Weights of a small image flow-matching model.
Model: 15.9M parameters, 32-pixel images, arch dit, norm rmsnorm, moe top_k, layers 12.
Training: soap at rate 0.0018, 8500 steps, batches of 512.
Data: trained on pictures of board games with random positions, seen at a slant, 89.3 epochs.
Rows from block 5 of a small image flow-matching model, named by matrix and row number. Rows with one number within an expert belong to one neuron, the router's apart. Each number is 128 + 32 x the weight over its row's rms, rounded and kept within 0 to 255. All counts start at 0. Numbers have three digits each. After the name is the row's rms in percent of the matrix's.
After each expert's rows are labels from the 100 images, of 14848 (inputs lightly noised), where the router gives the expert most weight on average: "top examples" is what is common among them. Only what is clearly more common there than usual is listed. The data: pictures of board games with random positions, seen at a slant.
# router: router (model.blocks.5.mlp.router.weight, 16x256, trained with AdamW), inputs 128-255
# up: expert up (model.blocks.5.mlp.up, 16x64x256), inputs 128-255
# down: expert down (model.blocks.5.mlp.down, 16x256x64, transposed), outputs 128-255

# expert 4
router.4 103:107182150130094105109182099155178105119135143181107125091141134140168120103113157121140137080097185124158125163176122095117128171116118141145157158144159181124140157153112116163172155101166096028120055089119142165133105093041121150145134148129090147179125102102115180114093123153116184140137124186170108110167120111111237151079145024115127170107168113172193168149135088102103125121106
up.7 100:153114100154128086155163079147060102081135121106133121144068085138109123117103102069104117126092142125113152174075179124113079096118127151153125177117153178158120101115128108145126114151096166074144159111099134151136102128137109134127191073137106157148121099114168104112141084135146147160179096107183154113106108060145101099137108094125161130068134151091175169069169080137142124136148
down.7 092:145109161108161099131148087107034089109155100093137107127114045091126143115139104099052139144147200131170120161150076116198133107141157109128151128144128136121153134115195135103147147112186169105068155108121127121060137144122102184101171041165135156132070144141212160158161157135119140052149166140158177132188114092135071169108162148114118155168110104110147130132117078148155077131071
up.8 092:082102134160176185137118126179126191075122155127052119136135126066132076110104150123084111178138120140076161109132148127168117108112124147132171091128099041148140064150114136182102093120133135143141082117072140096108115111088162133095077114107143113113122123087121129142103112105163112171086123108152098096113166089139093155084106107138190158144128131126123170133154105138097086143107
down.8 089:088154072090182215118099136103103114146147110132123141105147144170129118093135227102129128079128161118127176112146084181117138097125111109107150102131191189099162126095170136105156140094132137154159138140189172135145147120124169141128129089124138132180185143203154125094102160104144108117073162104138102184161150064130091187136088115142124145098102161084083148152061090149108045150100
up.9 121:118145038150138102132104097050147115166107117152083131102197129113143145151116114157189134151151124151092132105171146118156037111148168111105167133151128160125164209108134183093160121156135160148138118084096131156105146142033105172186095044170076111103092141132153123123128151182138143111106123118083073135126180161137104150136079132082113130152084131171108125146094070151118089162079
down.9 115:108078188102091089110106108121090147096089130098080142134150135095086091125127132131094136112131123135116119133172096119193115149147143133135109185089068114149142182128172121113111125169121134122140159125164100082100108199200165135162091185086149135103153187120203113152090159141142106111127109114086161155134148177123122163144058117123140168171103051118148140175171128121121175135132
top examples: noughts and crosses

# expert 8
router.8 112:134132119071069131096068110153093130128110154123131152097118091098126136139168147182163127143083150124119190147130173219130123114130100140123108112168178089175120141107080093103086095115055140112171083164135078126174164123115127106062163139151163125123127141122133148112134142114106076111176099065097130149103100107127092127131130160166108099125070122138152081155124137083135080076138
up.4 081:114162173167074149121132129111151112141124108129122147118154128067134113113154140150064095126120163116138137116102172119115121106083119168105117139176100148101120108157125177153112141147140096129172132103077129119120168074159139187165163117038107094147172114205119157097172116141129183183139103183134144169074177106168097107164138151192115110174156105108107115104150163126066083087163
down.4 083:122118115052157145119152092131064174151116153126130193148114164117153179165119163120169093132134165156053123144144118166107086136121102103070072189122120111130151127096179098192083132121103154090102042144193157153149128093141130091117158183189117122121086118146176119151141116159129134137096187102119177137145114151087178137110167113167114116141150113112112116127130142101173126093123
up.5 112:173133104129096174108075145134105161160097136129143131132104160131118145138132177140098128131142163057084133113106177203180124208142194151132119134147109105123121102118121126116133118155084134154102144116151124159127168153119159084134113103153107178102134190129070124059162191096098125142157068086088138163086079094153111104095143163167116120142132130155135085149109125114163122080079
down.5 105:167100107213075135091056094120130074102133141090200134104137141129146104112096142084108114143115186135164098108105089077142142090135152183136183054137073117170139134092128134069192144119171107155121173145117135160094119141119139115131100148110099092123119155180123108123080147096120070071164102126144128149167118091133088149122107075136090092113113117136161133099128126135097113074079
up.6 079:061097151202127094169099136163105096132163161154118108124153151118145101141106086094073122130145066090097167145165131139130107070112129115117107180151153057130095123161114110158152105139102129111109168123128119133193137126088098148125171113150146127054173202103110223215136117165197098132112135078156126138030105120098116074102152135124141075111138147110150123130076095093180085166130
down.6 094:111145111099160181127105123067129193147092140128114161114120166147112111154128088141144081133086158156075135131145096155109118144119144170129077179086123120100109123115148123150109143110108193082133178118094148144117203129071124159120157102181179099139119083141126131141161087110166096170172160156114111147110118137089123145164096093118065165099104174108111154155117140161193105076145
top examples: noughts and crosses; nearly empty; more pieces: equal

# expert 13
router.13 084:099175137106145160145137094147137131139119171120165087133160125064185104161150066126198049117170112121124170120103091109118179125106170113107138127139118099125102103123123153115147122220157106159088165155024099090101118190122149189138200114120145111124107157114061176131139139093114144105119145139123109145161123126137115113144123163085149131105182149103077106101103141134089155205163
up.5 083:107118102113186121158188137113158166138139161179188126133151130140072172116144124140142104127174203147135109082127164088106194154158120099096120065152058168154119127114137111100191171131164080123151130160106107173146143159114101161180069123096112092156136152179125153085119112125165152108101124091092101177146092109115102126147120132149143113111104095115142092137135133140079074115174
down.5 089:185095143118173100123152141148143080170112106129152115145141098164142105127092138104105138128120167135194201149219113135064128118102162184131114119095166116103157123133117130107108105159099080102111117082126095164081155151121067120131111126137106202093170102124111093134179125143139109094119123128179138102125150137121125090102146096146113120084107098161145217113122113102098123160159
up.6 122:150127184142134161095134122163121123122124120107159106138133126117177092135095088181107119116210128125112134145131078129103187110131132112123108080147132133189092127186169138182131138105103074075127154143099118121157124116096105118127165119112091145187156142165060181033118155099133122116183099141062107117127083153119142097129077122110171102040093037101106089123117142103168145133161
down.6 098:127127096156131075149175113104114165133104140135141094114101152148173200116133161152058120138145124165130110151167124107169098107104140137100129109096136135052079162110115085142139132092101121103113118115122104112139118103161051104123099182151096113188139133099143133183152142082125114198108196117081140153151120146152219171175122193106136114110147081113125117117116111108176126127094
up.7 098:128155160142139157159103113133144137126108114145160105113168158132085146134129112150095136139131089118058097070084130140182145068179150160130181090162101139152128088153111117135143119147171027204174122071104094116122105148141168132080180139123087182142108196135108141135111121078120129134117093123167046148097126200103105153120116151167164068088098083112080165120144162092176128108109
down.7 098:109126163122132185148083094099160145129112145137094113092094109120102126137135132168181081086044132167096146142041126067131106138152131103103108100079158161092119019121051116156116077087134086134150114126145148097135069116103118154155146141144151083137101183125106104082129106157109138136144102192093099126127070150122147144103164133132123082130091162094082103197137130169179133108140
top examples: discs on a green board; second side has more; nearly full

# expert 7
router.7 097:217083117132118138122138126139149153121147141129082133127116187092154114135185144115136214144186180132123071105131072172109121135102135069137086137086129166097126138101128169124080116099162085105118181145109097093090133192117121123158094106194091151163128076122145072139142196122136048102138145187089132122162117101135098187094142210072168126124127132119101188154102146142135157133105
up.0 090:146157113087167090123126167141120119070154106168126097149113150132132118158129122096118147144117171110105140138138151137153148123127163191128091120068091073136161136089142161102135094125147077093090103144120107157103129145118093121183112109162124156113139154137136158127127136087120119115069081168079119158105120109116131180122068168130133155153115167128111111182127131109146146102162
down.0 092:132080144162134123119107142056148178111106171137117096118127157120074149064167139144107120088149132178153106100114091028188148179071137111160132163176175111108117082121132132144134094116130158131102091096166191094135134167124116139109111126122121171129092128081130106186147091122133105124134130088069059108199134140141140183144129092100153116191141154119119122051114166078114156132138
up.1 100:161203135102147182110135127141159124122103140128153114145145195171127145081145108095103157066111139164143120157140139130151103140073104125157166177149151118134165136108201165136114156201129187209097119093071083116158104111178127107114151120135110162134086180144090146122127131113058118165174138103088141120128102108152135086084136111115135107081225096127117103133124125098071099211118
down.1 101:086109164178120107123104117096184095137145173122093091133098124184115132119114085117122134166122107086093121055146145139121112157096221137108128078084163184132132138111152146154086124142116191119133074133093148119047113089089201131116184099134132168147144119143114132115159178149128135072118126151127088132125170109143147085144113151143140076160103140173142166113135069135119089141137
up.2 097:123098168203156182168138147089071145114123170133130160109168168143083016111216122118096127194104138124116149105089127103161132162121085129079117155047172111074163127145087136082091122147117103176128118134158077130106107159163112169129147166068081129140152107135105148158088109129153169076130100129131173138108175150098088093095138109137166137139097068123103123158095194154091111112191
down.2 085:124101118112116106043118111098094026140106112096053171155121090165205174122141163130093113098078142164148161126103133128140091127143116131143129122166128142075086069032096121127140151084137127129171104119174178081137145111132079082126189169117197163172162132139128078160142207133140162137147128109136158109138126117098119067137109149157090124135139104101123135158138147143099142106151
top examples: discs in an upright rack; nearly full

# expert 0
router.0 092:147126131057174116088136103092135115155116151188123167134132173141120135172104168206151170154079212093142194089142116114133160124119111144120112097108143160113149144104181105130110132131168174153155124169062127125085058073075196150090091182061147169099161137109140022138108120129112091139149128158150120150129105072138158144113089113157107149158108081094195081099131149141040114129119
up.0 102:139073128125143156098137072109190099127154113112123170170089108128082107109136101088129140118173157143127135134145073112128121087134122158161090116097143152111126062120111166113103133187155131091172115165079120175152117127090179152135106159117077119136155139108150088158132073101192096142137063099123146102091126171147167124117077118169119136191162120129126129182124095119037192128145
down.0 110:130143171149102168127104102110163103188097141113143165092095116120137089124144123149050124108066137136099146126135119108147138121153127074134127131126147106119116090069096118125154161139160152121195134070188099130074124120176147149130158129081155116146157157120152142102098205162152075184141146137085096124157162121162117130123083119161100106105113120131073148164131151196137186125135
up.1 087:071120119163075190115100141126078132178131094132132114154113121110099120150093122133158160114156108157076113131087159169153101117117123157114161105128109085128156146140097107115094152087168164151093164188185118098103143168231106131121135070143182155174071144091147109079208164120105116073092097143113096148085087077161144144109151132151093070074105073142087114160133185135150034124176
down.1 097:139151150055144170094189108072116099158106110153117099079120170155120158150131126176079122123132191152095133072079120171130179141146123120133205140172157126114099117093138119074066134158122137129103087069105141191142153115095151147137085110134121135099200097158140172135114119137150156186162119181119064119214127160161143098148088185168158121119255135097061144081135061152166147149139
up.2 109:073146029205127096154079129164132081088150076122185153085136170104085133149122165092100118067127153135148090156120057084128131133094133113149093206135151111096117166104073080185177099111073085107156126079116130126092121143141156115156163123116122140105105119179092128137120106101131173165085082137177147151120178173125102150123101124143145094122114092160114139072169115099138074138113
down.2 087:126134100195147146173162022127145100126065090154109103125195065166165116125134180115126107115106133119077120117106140157170027129128143108114106161113126073168136112128114145108125127083164060146100078124100134217095163130129136105124102127110050149106104061139102111092112137143118139140087104144137129124090068164146070039141089160079119133158132120076145084081130126103133083155180
top examples: stones on a line grid; nearly empty

# expert 5
router.5 124:092133158157181086135146191100116070149138192100145133178099134180140139087117167110144190066150074152102182086125176100109147103109092177131137155124155101126141106141167124140107180094153172103127155112150126118200120087050080145157171153132130164066139123126133152114152136082126157136058121106135067104110130101137141074155161144160104089140030111109091112156107135111162089088166
up.5 090:157160068123116152138148098116133140099101207088088124110131154107092124126151148124123153182125170207143107104139156105158090195095166118139115125138125093174141138124120153146117106187172138108161083100086138068173126101136105182130120134123122063117094099131075163102136100114156154171106102124152087116086110047173122097084102080125090171132101156061128137080142140180158098146121
down.5 087:077152171169050149091108112120172125119108122121142158106127057137141114093154185149121108173124138082133146132145090099088138171104134103107144120149121153058184158126118158147179136055148118110111153124135056088152072161163136155142093135065165136138099116129096196062149123130170094127134151106074195147115083156139100139100109178141110197143146151115183138093169152116146057100159
up.6 098:137155103104116210076144088124171077092104189165117106110112071137154139123211084065160115083136117129173168112085168122089135153095107167145139162132141109153145123155102108088085054114195139128147151117101037179146149134061096130113157140171132120134146170152128124120135137071044155116156071124105158145143122110119166121140142123148124163106109145117102160156098178103105159092139
down.6 108:131116122104085171161169126170132168105080092152095129102127068147100120130095146128175179137102124150094136122089161123104177137149109126087110144129077146191165087108133137085181132129040121121094134154131125187106129094174111169088122151092108135149143130137116116107111128202068164124162138129182179121095153082157137115123134115133145178114148133128110082106118171136133149033165
up.7 109:162106149103119115151109148071081097153158118162129178180111132160125125144148106104152124114117118063139123142156079084148129112131095214136106125142099136189146148140144047105135144141112202134132149139137121097131107138116149170088151116130132087159173117077162129066105187128159153109133119146093157145076158165134130145129138132132147127111169148155075062155112142108146165130144
down.7 109:118170164117089133114134159149182168166170187079103149112158160091129121105134135089126146110148125138109174060194128084072146061165153089124148106127140031123141171089190113165118106198134156183153170111097144105136114113096186155118106113123154124127143143123104159092141149080133093123146108104107109105144175145159158151158125152207212057124138139112118204180166145136166137167120
top examples: second side has more; nearly full; draughts

# expert 1
router.1 088:204077070162116170071128128097146167129122168143082113175141085128069137111076177057084190131126143129108183144117105089185129122155151058128102141102078147107126128166149126154168127178178127143175147133131120123121096185144083064100128122092118152105126123112147000139152166174173072137142129124101156133138081098165125157095097183131145116101122179157110145093113107180099157130103
up.4 089:109101104139098173144168106101157148148073095093107143147152143130080119119132152085123163138137087087071096140174103067124092162147147191113157141135139105118116090167093187109101117156146093127094162090131135123149106155068188137121177165173111143140140129147109101105149137165112096143124139131150090106155181146076110126136140146116173101076146095122108135122102131107152055171133
down.4 085:122174182170058138132098173073148132089184138102144074123111107044187150170153137178125164150167181088112122212132129174078124098100052143106148090124152161135161149099138126115082113117085099064130160108117143097121132127148128117113154144130153150124068130120151090111086082176098118141158142094082119205182153156090130198122107124072107111161138144110209119096080133169125144101125
up.5 099:132138079152130145105173129143110122089106195135150096111133169113108075139177143164172137159108169211141133179150121174164110136100089133123098160091146100146155091089114117085117109149127123076213102083072085155134078155108067114113122129138110138090155186137119149092121124110103043136105109172110168173171106137153144082160108130101144145103114132176135121111126119125178122124134
down.5 115:124102212053127086143129135143105150183135136089153105128110126124144133125165130114144184136145141097166140188138095091121139102162173110132179146130129120111139072152170088134176113092104057106173119120119118133120168125062142107090038130125159109137156059089096154120098095092094119148173142082106152072089109101151127142133071123153099139169169111092138141150131142089166141157133
up.6 092:191152156106139126078097076111160131139113186145145131152170088165156125150098119135041101100102168139103140145120079139107149097106152131116126096159163193118100055119131112135104160126109152147073143151148092139172081127103151139114097156171084127178137153138066100114184127178198129148110105120148142128154104138136146073097121135123124109139082153176132123181147143045118113128144
down.6 091:161139146103177104132137191149132083102118086060147142157088129161120118119092095121143086182139130162152141086159136084134185116135130120115118129047120116082091149056135122125147090133155150109062130159096088135098199165120126136135135181110194133096130124155151179161063139121154120113074109121100150158140150161120172085063109167102119090123149133182090092168135110108138157078102
top examples: discs in an upright rack; nearly full

# expert 14
router.14 094:119187178159131124138130204143109122124138175101176069114107143106163145173137039124130066102141095144109197151106123177134122113104146136069092081091145067137122143096150170103135153208159163170085172157077078080091099180133118205129159128155166088082111179126135202116178106127113056127177150119119147134112154186114144105173149194100177137110157163112070090128094173143165134115132
up.2 087:114111171154106130095136115127131207124114106127107146098120134151096127091114136150136134133156072192146081111162187103142113108125114114115074145164144123129123100148092210145132167169077085131138140106115077171148157158155153133123111131154130122152113127132111122099119151131159094176078119127116110152081068175086168173105067083117073151167116098186145095104130114086099133134086
down.2 096:105141163166095083086171127119114124159129073126112085129130126122128103214162139143122132082130115121032115108119152097158123109104104077153116179139143131167102114120131077183070056123108193160168123117139188099131111120217164173109118189133107154110161165186198095148134142156123105128138135126089115103167115139184148112156172119152106135165169137138146128197101123083139117166180
up.3 097:134148201117102095153092168106154100135184109109133144101147146166129133107137099122089170134120090113130161128107163101129106182023111095086079160114108100118137126154179208140115115148091202142127092175104126131115111111153180121072147204121121144145135145104100148107132094141151066112112125091120085106063081113156139048096120153147139098141080118115146099139067094126104073121084
down.3 096:140148081083065175132108087085183069194092119085098129171118159093095126095161162109152156186126128114167168053165123144169116108103071119127133098128108118113163110139126127119180109092116116113123141123098105122085127111127165178118161117064168146116199132078162123109136141116110161122085107120170152099138127104078101113109135135134167118100107155147136079149153069175184120135129
up.4 089:132177147103086143110129069144117119045124175144186186142118135131152142117108146043148170167163115178168127155126080118124127126127117098103179151120135097141128146074106098084126189103089092081145140127151089112160159178139178176105159188123110148132141133127159115139108114175144133115130083043126103165083113097168121165112136118182130111115151118146096138135166160180112123124135
down.4 102:116136125154150161111108096176108100112108135136087174109118122068186111171143085134158153157102163126122127106076112136124156137150104128084114117115123123118112147108128120107124160179162139033145099211165143087205093158140124132100143177135144140110096100109096155146161135149120064193126139138070068140159098118132103112138108160095140139120161102095092079140158131113174169170192
top examples: discs on a green board; second side has more; nearly full

# expert 6
router.6 093:149152077072111088153108132130122185118155084125173126182170101103122106171072137080097129069139123144163073124154140151130085103093168136092164097152113133137139158143059163105109183131140147143107163100181147118128138089156098045174160135103073087076099120085136049082123133146111130130146158150151119102110135062129084124119126198165154154117130179157105145092119124174128159167121
up.2 105:109137098118116158144131096099151124168098113113149111132090172130141107117181148123149123163157096097091133164089122166117149115142100136138112131151143085112096150154088139139129178102139084140097151148164127107181126148106077158142111218140136160130165202204085056133124105127092145127109062093153127077163093171167184168052125137152132197140222126132143047137124129125137165062156
down.2 100:058082093096125174138161113130177111165131078149119158134072137126097139101176104129142117104104129107128135065085104117160059130110142098108134089134135104119080148073133161153161180117121129094052120130139103106188142091113137110114114107091167153104175131122128095125154123080107133146118113088183121137105143099079084111139090105125122179133084215129082121145110114083166101177138
up.3 095:174153086099128154120138122139144160093133136135147110072112080121131054147150081132151142147115142129156184148129155134175097100152041165084096117166164131090124071115110193174124094107109135122139123134134139095152194115148174120112086178109130157149063128131118166098107123108120108215146163089161105121083176129190121170134138123136117123158148153180145143125136117095154146133154
down.3 114:132145204120104140137155139149107096121119110116143116099151122119133172060089100151076154120171070109118165131148108057140136140088106112092139116116117076139065119155071065109101128173161172138149114127092085140130076092128118159104143174115140122145132103198140100136128112154130106139110132095149142165126205103194136133058135136122095174111094133080119033159123124086188131151132
up.4 092:099078159160182133094165152113126155098152133072133140104135154140153128134153171132157077133119069071137140178122118154189152206107122108151192145109146123145122154123178129063092077149153122126138141090095154108127125112148113137142065101103142114087172098156064133041101115098074164164113213133132145144121153141167175176130128099097114120110104095096144083088132097109104154085185
down.4 101:111099120169205093123096092118052143150181070155176143033078209132164103114147088155134198130093079152150112113131099108086152109166178113126120140127171103159121181163164162113108170131152162109106162169122109127115049153145130130093174182140135126174084102152136148101092131088183112135086053093104100152181127126117118101157146060155099161131184114119133117107158095106111151143156
top examples: discs in an upright rack; nearly full

# expert 9
router.9 088:114140143130186142156156124136144115147143112094100180094103198222104115151108162204135112125078109148099114111133122093107106126110125157121162158108095145105174062155192070122137156078142098148127141087130176135184094031161133141120120139096146127075100140144138168153182124110141185120085144090174139137109167145106124136130123072120102099159115103065235143046175126131143148098146
up.7 115:114095079172117105163098151119072140146146084143169096123103091152141174117147130150139106114086181050085171088106158103142095113150107163180142130155140109143134125101130112149141124166155186048175146141204155086086089153174108140136140128138119171167168112139175161119091093044140120177119171179139093103130183169115099095126138088120144172098132147089144136139052133170173073096157
down.7 105:138131125092107110125194104118117077121130138199105126042124161130163174113157195157106175169134123170145154113107094131101180126141138125164130155108102135144145101143102125154064124195132101123099125114183099155091117095119183133140095132145181179094134095161110126107190135138136152142088136112156175178134055202124130045137099138180073131054147165116079120139160155100160107141121
up.8 106:108174205121119145116087116080144107084132151164156134034187112105156201081119068156149127172084111073120131126224159124153124167111072194116122187165092095152055130180156108120172045123127076140091127103121106129163091105130128110133137136131119103099170129138145131100164114157077107140109142065140152144127101141134146122120079076057160064143131095133108079129115101192138129164132
down.8 109:096123131093076108149164145114090107101128124124142105107103135118129102122145115138105143099105096172166123168147135083160124132114144135143186133135079183136180087133070098120145134105131112113126114086101092134080134134173066132131154112077118151152166123099077129159211120124112150147170199159133155114129132123122131113092157098122131075108131140114149142109071110102121098094165
up.9 103:156135157163098115115156178219131125075159086141103093143110098140133091088184102084109130101156090135101167130077148109127129114086061149119163128085097111121104127168149109144159122131097058141110174097111174131124132108114136093140188161140096145097107154122029189150165201090105137121144130143113094088115146110054147060130173062113167112151110154136147097125169141132149089083159
down.9 090:115143042084081177136152200181136123087152069207131070129137145148102170081115134173117168137117097134134157160066170156170129131107144124148163146169082126134150141141164175153085187179151127137159122100170106151106109136175139172133092161123160102173093130145087080201118110175170141130136120137162124170143153154114128061147106166101067146061118134111146136097118123139175108130132
top examples: stones on a line grid; first side has more; nearly empty

# expert 3
router.3 107:146115106162173150120093081146104159141126043092167129190118076124089138113147169134125182123115101131167092124104174163087142147140154159120181117156131063132126159161057103107082126093037093095140068091144145100130092156193144107082134111121098178118108122112134133140062158115109177175132132135133184107097146104126066091113120073121136142162135156191088115137145135134146144082108
up.5 114:099138140093086130146115139141052116182101202124104193136154088124139132144109147144083128147160106159114128184215107176077139113126178157123133133089156175099099116113125108156151123131135179129107137110153180097192129131098103166174086082144107131159109119112137119111128131100112128123105138081136126141117142108152147176100114109118112039081140124116123163177125090164150105158191
down.5 099:147150183146170146094127087128129147129162202161133146102172123104117106141125087106094200113089119139103097130142091112104098169153195084141095117092069186136149074142122096099130107114121080139139146177103143111108109116117149169093142132155149106200104131077123211127153192104038104115141092161087098139108126147089127143166157140146091115118148112060139179172156158140129153094077
up.6 102:075176113178133124130118133100172088116145159116161091117083134064173106145108135119148162131113091103112123089101143124129112146092106144146056128161109162169127105093173160193176105117145116112121128121153070109161143153069152149147213110127130151126123109120116080149128064075190186155109112112186086148142149130162134167100179126142084130095104102084102187067133088138167124176113
down.6 109:158164134211150106094108167172125186188122179130115121067153113136167107089165159175163084112126150143098150155186155110109105161107076070137138153103148161063158098089056159134141133110105122092119120120089116116145193143082092202144200073121149156166115152069115168130138074091101076162132111152133146170077132153134150180111101149101106139107116116128137131126174207170058073130163
up.7 091:144136050081177131139090067142146144106138070098198069139102119132135076135156159090111172136158129090181114162110098151088154194132111142158170126138148079205101102185099114118115093129165103092122081137146154138119070133162109142081177164120080141063075074164205100120070151090066164145101140112151146174140091081130136132111171140115135104126131130163114145185100151093147170133153
down.7 083:122137187160097146109129121173143129112132178095184148134136126144103171103088109103169157172056135099095135127064140097175128147112130152099140132154079186157184119100085119232154124177105084174172104108181095081161178087081112121107129144091158106174136093135166208141155078118067125135148153150135105136104117115091137142081107146116129134159182101115105160116109135131154131111121
top examples: first side has more; nearly full; noughts and crosses

# expert 11
router.11 097:094152168179133145141113123086143096105164137138169119108155107160111090151155093125113088162121101111152190105099163126198105142135118086028110089129103130092149104097159121101149083187160102149091176101075125140089118145127162216147143124122154112127149173175055128127145057146144098129127128105122152171108174170127137088172141103098169119126178128121134121139139110097118137132152
up.0 082:170131144117113147138156084121148163126108099165172129100133156147141099129168127127117200108119084131091105125162108068161164087119097079195134081233123093058179148167187097114113113128144099097128083132109094194104186155125115156095182173097165133186060125153138087161139134088147157168067179173124127123132106148155130100088129146171123144144119184138148124147132152166144118106117
down.0 093:076070146134135156106168117146154141116086167100096127188189103106137126107133074174146212122104164102104143130095173127107125141102168094099082132101114139103144086125140093059071096120109080082109044104102167181149110173146143073150174147152178161193071086097114146123094170169110173100067175098131157100122133127147118113137129149183106127144173104120105110113193069120117100094149
up.1 094:060128170163140114096138182161146129036118158132194068090137167086074146126187155134078127109151141184131165133143181069177144179170088061112110113105055109137130095139134187108099204117175163117154117123109116141117069160103079112145076187092127110086143159133130118128124028141083089097130086149138133178124088144115204121096112137146132159123112156142141129131156046138119151144169
down.1 097:058100082024103136146129150135132142117111126082211137066071146156155130124042127182097123109069112133137109098163098094100101075097117167135113084096175139138118143064135118132144160091129108117123141137140160143092142157124050119143082153163122116168093108153111124125113142140159092189116154138084127150143128115194197140156133148157111136116159107149117160138055108106115129097170
up.2 104:106165154140165144125089183132162105186147090106154108155053116128144107144170150139143144144142094161124125128104167170087156107141168153145063138132140115096120176117117175065115063125113141147085057155171154106140138143078121145140101113140078143091162098096249109132126170120142171099109119103091142100123099117124094129208173067077115109119066120179152103189148114088099175131111
down.2 090:124153146134144112136142163102071167111122098028136101126171119089129145193113113127165124125116133157154124109135133040077133076146071070128102107149076158098107082084060060077128147148154134147172124126135141114140085102145111126053089125171149065154119097142148121134148055157194088147156159145126148139089144101120145109200140115117139153177102141090175150189149091124082101167096
top examples: discs on a green board; first side has more; nearly empty